Weights of a small model that answers yes/no questions on an image's attributes: fusion encoder layers 8.
Rows from block 5 of the image encoder of a small model that answers yes/no questions on an image's attributes, named by matrix and row number. Rows with one number belong to one channel. Each number is 128 + 24 x the weight over its row's rms, rounded and kept within 0 to 255. All counts start at 0. Numbers have three digits each. After the name is the row's rms in percent of the matrix's.
After each channel's rows are labels from the 100 images, of 14848, where the channel reaches its highest value: "top examples" is what is common among them. Only what is clearly more common there than usual is listed. The data: patchworks of several textures. In brackets: how many of the 100.
# convs0: expand 3x3 conv (encoder.blocks.5.convs.0.weight, 144x48x3x3, each kernel summed), inputs 0-47
# convs1: project pointwise conv (encoder.blocks.5.convs.1.weight, 48x144x1x1, transposed), outputs 0-47

convs0.130 106:156115166152110127215147134137163136132153147113133094171135136091147125125155144141156113151125120111091111123127125109115120120084120093111128
convs1.130 112:117149106126135154081151140142108114138092114153154174120093138165123154160079124109083144100139145169150098138117145135149130129129137147171126
top examples: blue (74); plain (31)

convs0.81 106:123179128139096116091130120135130127126099134099144122158127104159187074119110144130135158113141153155095101131139113107099148147081095121118109
convs1.81 132:119107157140152099160127126138104150169123110159129158147105152143072156126117102113152109083096096098128129109141170127157100122153137135112162
top examples: black (70)

convs0.84 082:140105149220118106147086109124140144156162154113124112123093102098114109166153109150081137114142126136114116128118108130109118145134116134111145
convs1.84 072:124148103090149154119204120138129106100132150148132131100164147139124129092122154151105130129111146125114092146101124144181148088101148108143116
top examples: yellow (99)

convs0.108 068:110124148143123114120111145143151112147157104140109125117100169129131109154154083121134143144144068103136172115147159125130142153137081066100125
convs1.108 082:171152071116118124127140088101120125137134141119180112123101133139121114103116148160102120139129152164100071136104101118140115104096151127168110
top examples: yellow (100); plain (64)

convs0.15 092:088143127158134126091148132150166133092156175152137116148120146138147126099127146146152127119117147099115139125103134127178127043145140134135117
convs1.15 096:136139156129087087158110126103097135153104084130091138144128102112109128172123107121157140134112111125171136114161137151080096159129105158123152
top examples: black (72); purple (71)

convs0.94 104:106152118160180104090141178112143136113093133116120169096147147145151166117122155135129154117128111137136102156172119161127118174131142140150145
convs1.94 101:134130150112129155159103129134090121138112102168109120104110118150088099163128125146149125120131119130162155094134159060156102089127113141125171
top examples: white (73); rays (27); striped (27)

convs0.68 098:141150154113140109155098124086122134139171120100118103088112110128107160159151124090118129149091130131107098125139111103114117091125110088147067
convs1.68 081:093098118108105164083146119144156137119125136179160146102136118150187095111125181128128144117139138143115143102094137158136133158129117119147157
top examples: yellow (96); veined (31)

convs0.58 147:153098114130094118103135126144138159086132096141079130132143130115127117160138120133153149127115174127146146146126087117134066083148174157142125
convs1.58 126:142145122129125110129130156090107117146122113085146156123090098096106163136101136149123168105130077150140101106139187118112147175140123110142142
top examples: blue (90)

convs0.118 078:135130169128104122105094099146111119140131116125117137137099131067135122184133135124082122128132155157088111165147125113100101162123132161099163
convs1.118 100:157120081118168140144158131154125136105145147111124117099147147159137119060121145143115121152125141110122132143100123128155146077131169105166090
top examples: yellow (96)

convs0.95 098:144139086113123119096179152129109135109161121121139107057116134179139169117165102138157134131111156119170097121128128122099149125146148127127130
convs1.95 090:092140158119150120151116142125120138169072108158097139165150102089118129155101111148116069120140138114135151130116161144177126140141123115152150
top examples: blue (87)

convs0.54 103:139169142115156125136111164109140123139127141127168130089092161152095144088152122160146099104139072117107107104155166133130129168128096125134145
convs1.54 122:115146088116100126113168109142160120142139156077115125126127114122123110124111144162131130128131139166142069122083108142129169111145146090156082
top examples: yellow (96); plain (36)

convs0.17 112:101115123149130113143138143121104132099126185091132170118113116100143127137144146124128108120149102158140133090093145157135116115055150082146147
convs1.17 108:158129135139095134165141106103103115168145100168117086142116153104109127111135112168102093153133142091110122128142126095148105096171124138091103
top examples: blue (88)

convs0.122 152:135138139131123106163085154120149150127116073090178122091117114150115140150157122165144116163131131104093136128090157143133170152156142138143127
convs1.122 161:090125107150151129160184086132116128151154147173083149165131133108129123145124140124096097115124080150126095119148093128126113110113118131092147
top examples: blue (90); white (72); striped (54); rings (33)

convs0.142 102:156095111155158117129120162155147121119114134113124134104140166185121174112099109110155157112160148102139096120126165128128110153095137111122176
convs1.142 100:079137110143132162122144117137130163137130109206104120125148105100113124139155126169126122149145130120148145111144138121158104067137095120087123
top examples: white (75); blue (72)

convs0.42 081:125169128126119106118072158144170123134144138162124164156090131142154125126138086115072123077120127120136159141128165150147102130144142109127110
convs1.42 068:161100102132141174104153088150099133150100132110104094142152109114114097124122169153141102169134143114103093150095107115129147121076141131136137
top examples: yellow (100); plain (62)

convs0.65 060:119133168093136110147118109096115108169079132144114118158091104122128157141120099099106127169099077096149110154159148134151098143135109118132135
convs1.65 072:161146098133131157132134101149155105117181130121151125090141190119140099114157140154120134101148161120108097154101097165145159121111141113135103
top examples: yellow (100); plain (85); centre pattern: plain (30)

convs0.16 066:112144122139151138103184150165116082117120164137116114151158129145147153172159183140161134159093119124134137127147125141143137100088145108134111
convs1.16 071:142105166147092129158100149146097173154084101136080131157117107081091106116108086134134105119122128125144148114136142106150117124145126152134161
top examples: blue (84)

convs0.119 112:127116143123122113162156136142128110117135173105140195140144138146142144152163186095130122116127179115095107133109131142157124126142090101112160
convs1.119 104:127146140156108131103097157129115137158098111158097089153141109111098135084111076149134104154138106151153145094150130108089093124132138160140103
top examples: blue (77)

convs0.113 155:111163107094163110110098173113132164099168133082082101146133148145138125160092121112153111111110126124150134125140125133107098160090117103138128
convs1.113 137:129125094115117137104142130144161098162138125084130119110107125127137088119086122119140126137100139151138110076071114129132159143103109082150080
top examples: white (92); speckled (33); bubbly (27)

convs0.124 093:138157150140132179157156080128174120120114137112129059134117147126118168092098116138151145147129131123105099125156123153133100150097143104123118
convs1.124 090:125103100153081105133092165104113141124195133138145159144125130125152093139176102126133112117135081117126169113131125133129133108163089123120144
top examples: black (73); plain (27)